Weights of a small contrastive audio-text model.
Model: 14.8M parameters, encoder arch conformer, encoder norm rmsnorm, encoder width 160, text encoder norm layernorm, text encoder activation gelu, text encoder moe soft, text encoder num experts 16.
Training: soap at rate 0.004, 2200 steps.
Rows from block 9 of the text encoder, named by matrix and row number. Each number is 200 + 30 x the weight over its row's rms, rounded and kept within 0 to 999. All counts start at 0. After the name is the row's rms in percent of the matrix's.
# q: attention query (text_encoder.blocks.9.attn.q.weight, 96x128), inputs 0-127
q.46,115,200,200,226,188,176,207,240,227,167,209,177,169,200,200,185,164,142,246,200,172,200,175,244,182,200,174,238,233,249,185,248,209,229,229,175,178,162,200,200,182,200,252,200,243,187,216,200,270,248,212,241,159,254,178,282,200,161,166,200,153,200,199,225,162,200,205,239,152,222,221,200,207,200,243,173,210,155,229,200,172,232,200,187,191,189,179,239,185,200,174,124,243,200,200,200,256,169,200,200,142,213,200,247,200,200,194,200,200,136,200,171,233,249,200,198,187,219,200,159,159,232,240,166,174,166,224,169,214
q.47,090,243,200,238,200,156,137,200,228,234,200,182,186,190,200,128,168,200,158,200,194,243,200,193,128,200,139,230,168,200,200,200,200,200,200,232,200,200,245,200,200,184,241,192,200,200,200,244,200,239,238,173,180,200,239,200,214,200,200,200,261,200,238,200,200,207,133,159,242,251,200,200,200,200,218,200,149,200,200,205,200,163,205,251,154,200,200,246,227,200,200,200,230,166,198,200,200,200,200,297,145,156,235,226,200,200,232,227,263,184,165,212,225,187,164,252,240,200,229,213,263,205,200,171,187,200,200,226,139
q.48,097,200,200,228,200,175,210,213,194,252,212,200,131,198,173,148,108,245,200,183,199,265,160,171,161,192,200,200,200,200,204,200,224,175,183,200,201,177,248,200,238,181,218,200,221,237,159,242,200,234,170,200,154,143,200,251,170,201,199,193,234,202,205,200,176,182,119,213,200,190,212,182,212,172,200,228,245,200,251,200,186,223,237,161,234,200,218,217,223,273,158,195,213,215,214,232,170,200,200,239,139,192,200,169,158,200,200,207,200,214,200,303,200,160,158,237,200,200,217,191,172,200,161,200,230,235,200,200,165
q.49,091,272,255,176,206,145,147,150,165,224,200,167,200,176,184,200,200,170,265,200,239,285,183,167,220,174,162,182,220,249,157,228,200,200,200,215,226,268,217,155,245,147,200,200,167,237,200,218,245,240,200,200,217,200,212,200,240,214,233,200,173,200,202,153,191,200,214,224,155,264,200,147,213,185,198,157,200,200,185,162,210,200,225,200,200,174,152,240,178,222,172,200,175,183,183,200,233,136,160,150,200,152,250,231,177,200,187,200,200,200,224,200,227,207,176,234,186,193,165,200,178,200,212,200,200,217,200,246,195
q.50,091,217,228,200,200,190,200,200,231,242,190,200,183,178,141,216,197,199,200,200,230,171,175,200,145,163,200,169,141,153,174,200,200,200,236,200,236,264,200,200,239,198,200,200,168,128,200,200,185,231,236,177,229,200,159,190,200,218,224,200,139,264,181,142,229,260,200,200,200,200,200,226,193,208,205,224,222,191,162,243,223,200,200,145,226,162,200,110,198,272,165,200,155,200,196,200,249,194,200,200,200,237,221,126,193,218,200,143,177,200,200,200,233,139,200,198,200,200,200,200,200,215,200,246,119,196,200,200,178
q.51,096,202,178,200,231,164,200,200,200,249,200,168,225,233,138,218,200,194,200,233,200,174,256,228,159,200,189,200,297,200,172,200,203,256,262,141,176,239,167,265,192,213,157,220,185,200,174,183,240,200,239,171,224,214,143,191,237,205,200,173,173,225,200,220,200,147,221,235,211,208,211,200,200,200,194,225,200,200,175,182,235,242,174,165,223,152,157,200,189,215,174,200,228,255,200,141,233,162,269,212,235,200,200,222,157,228,200,227,206,184,179,200,251,214,233,200,196,198,234,200,210,126,200,200,180,187,200,221,148
q.52,106,256,200,200,223,226,177,200,157,200,219,200,156,222,200,146,225,157,260,259,200,241,142,175,185,208,170,200,226,211,183,174,171,200,204,200,233,203,254,200,171,158,200,154,158,234,167,192,200,236,157,167,200,160,214,266,200,200,200,228,159,200,230,173,255,185,200,285,200,264,200,187,153,166,273,200,200,141,220,200,197,228,200,210,167,200,221,206,222,256,252,178,200,202,200,240,160,212,200,184,211,200,200,234,167,198,200,200,233,188,151,200,263,192,209,182,200,165,169,200,200,187,200,200,234,200,182,245,200
q.53,099,227,200,215,220,189,200,248,171,200,211,134,110,245,150,200,200,151,200,220,169,213,168,200,153,183,145,200,255,234,190,217,170,206,200,227,223,205,200,259,244,165,200,172,249,207,177,200,229,203,220,233,273,200,249,200,200,202,251,242,150,211,214,188,209,200,164,230,200,229,200,191,187,200,200,221,200,151,228,280,200,232,200,187,202,227,183,220,206,181,168,200,244,172,155,206,200,200,236,200,248,200,209,200,248,212,200,200,208,261,152,200,165,167,134,219,180,219,267,207,200,200,179,200,185,223,171,207,200
q.54,097,178,161,161,139,233,232,205,219,220,200,244,216,200,200,240,219,184,234,200,213,150,200,227,200,227,200,203,253,200,200,200,153,200,191,235,179,149,200,237,154,173,200,200,241,182,247,214,200,180,246,180,137,209,200,164,200,178,167,155,200,183,223,200,165,170,233,172,233,200,239,251,214,225,200,200,155,200,200,200,200,227,167,156,213,200,144,200,201,200,115,200,215,218,200,149,185,200,250,200,270,200,264,200,249,173,200,155,240,235,200,195,200,178,158,211,229,200,238,231,176,155,182,225,200,166,191,171,135
q.55,114,166,246,220,200,246,152,200,232,200,243,214,227,200,200,155,156,238,219,167,200,200,206,160,200,221,197,200,238,172,277,212,161,221,182,200,200,200,200,200,222,200,238,200,185,203,142,200,261,249,153,210,173,205,144,232,189,200,200,200,178,164,145,164,241,200,219,200,200,200,137,136,165,201,308,160,244,200,244,189,157,196,200,200,219,200,210,200,245,215,200,218,225,227,248,200,200,200,202,200,200,213,143,189,200,206,200,200,195,200,183,240,200,186,220,231,233,191,169,248,240,255,168,135,223,199,206,203,200
q.56,090,252,200,225,249,232,128,269,191,200,278,200,151,197,200,200,200,178,201,231,178,210,165,213,166,168,200,178,200,188,240,179,200,165,210,200,195,184,235,200,252,200,212,200,193,241,135,200,241,157,225,200,200,200,259,248,212,220,200,214,188,200,185,200,212,182,154,200,176,200,154,167,184,222,272,169,200,138,279,219,240,205,200,184,181,203,183,239,251,226,204,200,239,241,183,215,166,227,217,217,181,173,170,234,140,200,162,200,190,232,228,184,200,208,190,230,186,208,218,217,173,216,199,125,222,202,179,244,200
q.57,095,200,220,200,212,200,183,200,165,200,262,200,191,224,147,210,188,169,248,273,152,221,200,178,200,200,214,200,176,154,200,128,231,224,200,144,247,200,256,182,243,197,173,208,200,165,205,200,188,189,219,200,254,157,200,141,156,232,200,200,151,200,200,200,280,212,238,200,265,236,170,200,183,176,176,197,238,179,200,236,256,134,210,183,259,182,200,184,200,200,235,246,158,151,163,142,200,160,191,180,232,218,200,166,200,177,200,200,192,200,200,240,237,179,200,181,200,200,211,218,262,226,200,217,200,200,190,200,200
q.58,084,212,240,242,214,200,230,247,206,161,200,203,165,219,175,275,200,200,200,199,160,247,200,291,200,200,205,200,219,163,233,247,203,170,230,229,127,214,199,134,200,200,200,200,200,200,190,196,259,240,138,209,160,241,200,200,187,202,222,194,255,191,234,175,148,168,159,215,157,285,200,155,144,198,200,253,199,200,216,200,200,226,199,200,186,178,170,232,200,200,200,215,243,187,200,200,168,151,157,191,211,200,210,198,200,227,143,200,211,183,158,219,208,221,181,200,202,200,183,108,200,200,182,210,200,223,201,200,200
q.59,084,192,231,208,261,210,159,243,182,230,200,200,200,239,200,140,141,188,200,200,189,268,200,146,137,169,154,193,200,200,225,160,201,220,246,216,173,189,275,212,200,228,206,148,200,200,200,200,197,200,152,207,207,240,262,223,217,200,175,192,151,200,234,200,224,155,168,200,188,246,186,139,178,197,200,226,183,200,227,177,195,206,234,160,193,227,200,185,215,200,200,168,221,156,200,200,161,229,112,214,142,203,183,245,200,182,188,200,200,190,171,178,200,201,168,251,200,226,225,200,175,184,224,149,204,168,170,268,227
q.60,103,200,185,246,200,216,200,172,186,257,239,200,133,188,200,168,151,200,186,232,195,253,115,215,175,176,140,200,200,159,200,179,261,178,165,200,200,217,200,177,223,200,200,223,200,200,200,200,191,221,194,230,200,200,249,239,281,242,204,174,219,209,189,166,200,158,177,200,185,253,124,160,180,169,200,208,200,158,200,200,177,251,204,200,232,235,200,192,166,192,200,172,204,210,168,219,134,210,146,200,173,200,177,169,132,215,155,226,179,158,163,200,200,217,143,235,210,249,176,179,195,200,236,186,200,184,186,168,202
q.61,093,261,212,175,200,226,164,156,262,191,183,157,232,197,215,200,166,208,162,161,213,232,192,193,202,197,238,238,178,216,128,221,195,170,160,200,193,244,200,205,200,252,200,200,175,200,237,212,196,167,227,184,200,200,201,200,230,249,179,207,255,238,156,172,238,229,200,123,203,200,200,200,200,204,158,194,221,275,200,208,220,206,236,200,200,200,204,200,200,248,200,200,130,193,217,214,174,200,245,200,222,200,235,200,236,161,228,182,197,198,239,279,200,164,215,185,200,112,200,182,213,208,177,215,232,255,156,263,200
q.62,116,200,200,200,200,185,200,148,166,190,243,200,209,146,160,200,200,200,238,251,221,239,151,200,194,177,213,233,201,200,200,200,217,205,173,200,229,200,257,205,200,200,174,200,138,250,200,209,200,204,149,181,265,170,213,200,157,249,200,210,176,216,216,197,229,233,167,240,200,210,200,149,236,200,200,196,200,244,200,258,238,198,245,200,200,147,192,230,187,256,266,258,153,200,200,200,154,237,227,170,214,212,247,178,179,237,185,211,200,200,211,200,200,193,176,249,190,200,170,221,307,157,167,200,186,241,164,205,162
q.63,090,200,231,204,200,203,200,164,206,198,221,200,200,200,200,211,151,221,231,250,181,284,146,200,200,200,200,200,200,200,200,200,200,200,189,200,254,210,250,252,204,200,272,238,200,207,205,200,200,181,204,200,198,117,168,202,200,256,200,200,243,220,159,191,176,200,200,200,200,227,200,194,104,208,200,210,153,218,240,173,249,210,226,200,231,173,243,200,219,200,200,219,200,237,225,265,200,249,200,215,143,200,200,269,200,216,226,200,220,191,200,201,247,200,160,256,183,155,126,168,200,113,205,180,200,222,185,203,200
q.64,107,165,200,200,178,264,251,231,200,193,178,200,200,174,211,228,200,219,200,192,156,161,200,240,185,248,204,198,236,200,230,212,200,200,200,189,138,200,167,200,200,213,245,199,187,228,253,148,200,262,159,248,180,249,263,160,196,159,200,230,186,186,210,223,196,200,189,167,159,200,180,179,238,232,135,235,189,261,259,153,178,205,200,194,200,196,209,215,170,124,258,200,200,200,187,200,165,236,200,194,209,233,166,144,228,170,200,217,182,200,157,200,172,166,200,200,200,240,200,156,166,236,266,166,200,200,176,197,230
q.65,106,205,236,212,218,232,188,212,216,161,209,221,228,196,215,200,260,196,214,188,177,175,224,200,200,200,248,219,218,200,265,144,133,232,180,201,204,219,238,177,258,125,159,176,134,200,189,229,200,150,186,153,224,200,165,153,200,190,146,204,163,200,160,217,193,212,253,218,253,137,180,145,200,203,200,134,225,200,200,200,200,200,192,179,178,200,200,176,200,200,196,200,200,243,189,185,200,200,186,207,200,192,184,139,211,181,200,200,231,200,247,165,173,158,259,220,200,190,149,219,271,168,165,167,183,238,210,157,200
q.66,094,194,183,150,178,200,211,181,200,235,181,200,158,242,200,153,200,157,229,236,150,288,217,205,177,154,200,191,200,200,193,212,200,187,200,200,200,167,200,216,202,223,218,239,200,239,175,162,249,202,203,244,110,223,235,200,256,197,158,229,199,200,241,200,182,116,190,165,200,200,200,190,200,200,200,164,188,200,253,130,233,200,168,188,200,157,190,185,200,192,200,177,205,181,200,245,206,200,200,236,221,200,234,200,164,232,200,235,174,200,246,218,200,147,151,276,222,200,215,200,188,200,237,171,234,123,200,158,200
q.67,100,253,164,200,200,181,205,171,200,230,200,181,200,290,200,200,163,200,200,187,150,200,185,240,200,200,200,200,228,250,230,200,150,203,216,175,236,200,200,209,200,200,195,246,180,237,143,176,200,200,200,200,156,200,202,235,240,200,167,196,144,200,242,229,167,146,213,200,210,225,200,200,207,148,200,167,248,200,147,200,235,229,158,164,200,156,160,244,200,159,218,226,217,200,202,200,228,200,168,257,200,200,200,200,200,248,200,231,200,218,216,200,239,214,141,260,163,216,266,200,200,163,278,153,159,202,198,227,146
q.68,113,247,200,200,167,160,166,143,225,163,200,200,185,200,213,200,181,200,192,177,227,225,200,155,200,174,178,200,161,182,200,235,200,251,181,182,233,200,235,210,218,218,179,178,162,205,175,262,200,152,200,200,222,218,230,200,133,246,200,182,203,263,201,245,246,171,201,200,246,163,244,252,200,200,200,239,198,200,180,258,237,163,216,200,181,240,186,198,174,200,200,230,168,141,209,232,243,157,200,215,202,148,258,248,210,179,195,133,203,196,244,267,219,248,175,193,200,200,148,238,200,160,162,234,185,213,200,200,189
q.69,108,142,153,200,156,232,183,200,200,133,208,200,238,230,237,266,231,155,152,188,200,209,200,244,200,265,200,200,235,200,200,231,193,232,200,192,151,200,130,200,228,236,212,191,200,200,198,182,239,200,216,246,118,245,211,200,192,132,165,200,228,200,194,239,148,200,236,200,200,203,200,200,189,200,161,200,145,200,229,200,200,226,200,200,198,171,200,154,224,200,201,206,219,235,221,122,200,173,166,220,200,276,129,187,234,200,203,170,212,211,200,166,185,200,237,194,200,200,200,167,200,200,200,212,183,177,238,147,236
q.70,117,280,203,225,272,170,142,252,200,178,205,160,200,200,184,194,154,168,224,200,207,257,171,200,191,198,150,211,164,200,174,171,145,191,200,205,170,200,206,164,194,185,199,200,176,227,177,234,194,200,247,200,252,204,200,266,216,258,200,217,200,246,200,191,238,200,176,214,200,222,204,191,200,200,200,152,168,151,199,222,200,200,252,167,147,204,182,211,200,255,200,153,165,193,221,224,201,200,170,200,177,209,265,271,200,221,175,228,253,223,244,221,243,200,154,232,242,222,200,234,200,168,137,177,200,200,216,200,191
q.71,089,167,165,198,229,248,227,200,200,241,200,209,200,207,210,246,242,153,240,267,176,229,230,225,220,200,216,148,200,178,227,206,221,193,200,214,225,200,237,245,223,233,202,237,200,164,188,200,155,148,236,162,155,180,200,200,200,193,128,200,200,196,246,200,172,200,224,173,254,200,232,239,213,200,200,220,200,200,178,128,272,168,203,218,228,262,236,170,213,225,208,288,200,172,141,176,237,237,213,192,195,225,201,188,200,200,225,159,180,225,227,240,180,200,200,200,236,200,200,163,213,165,200,223,164,207,240,166,158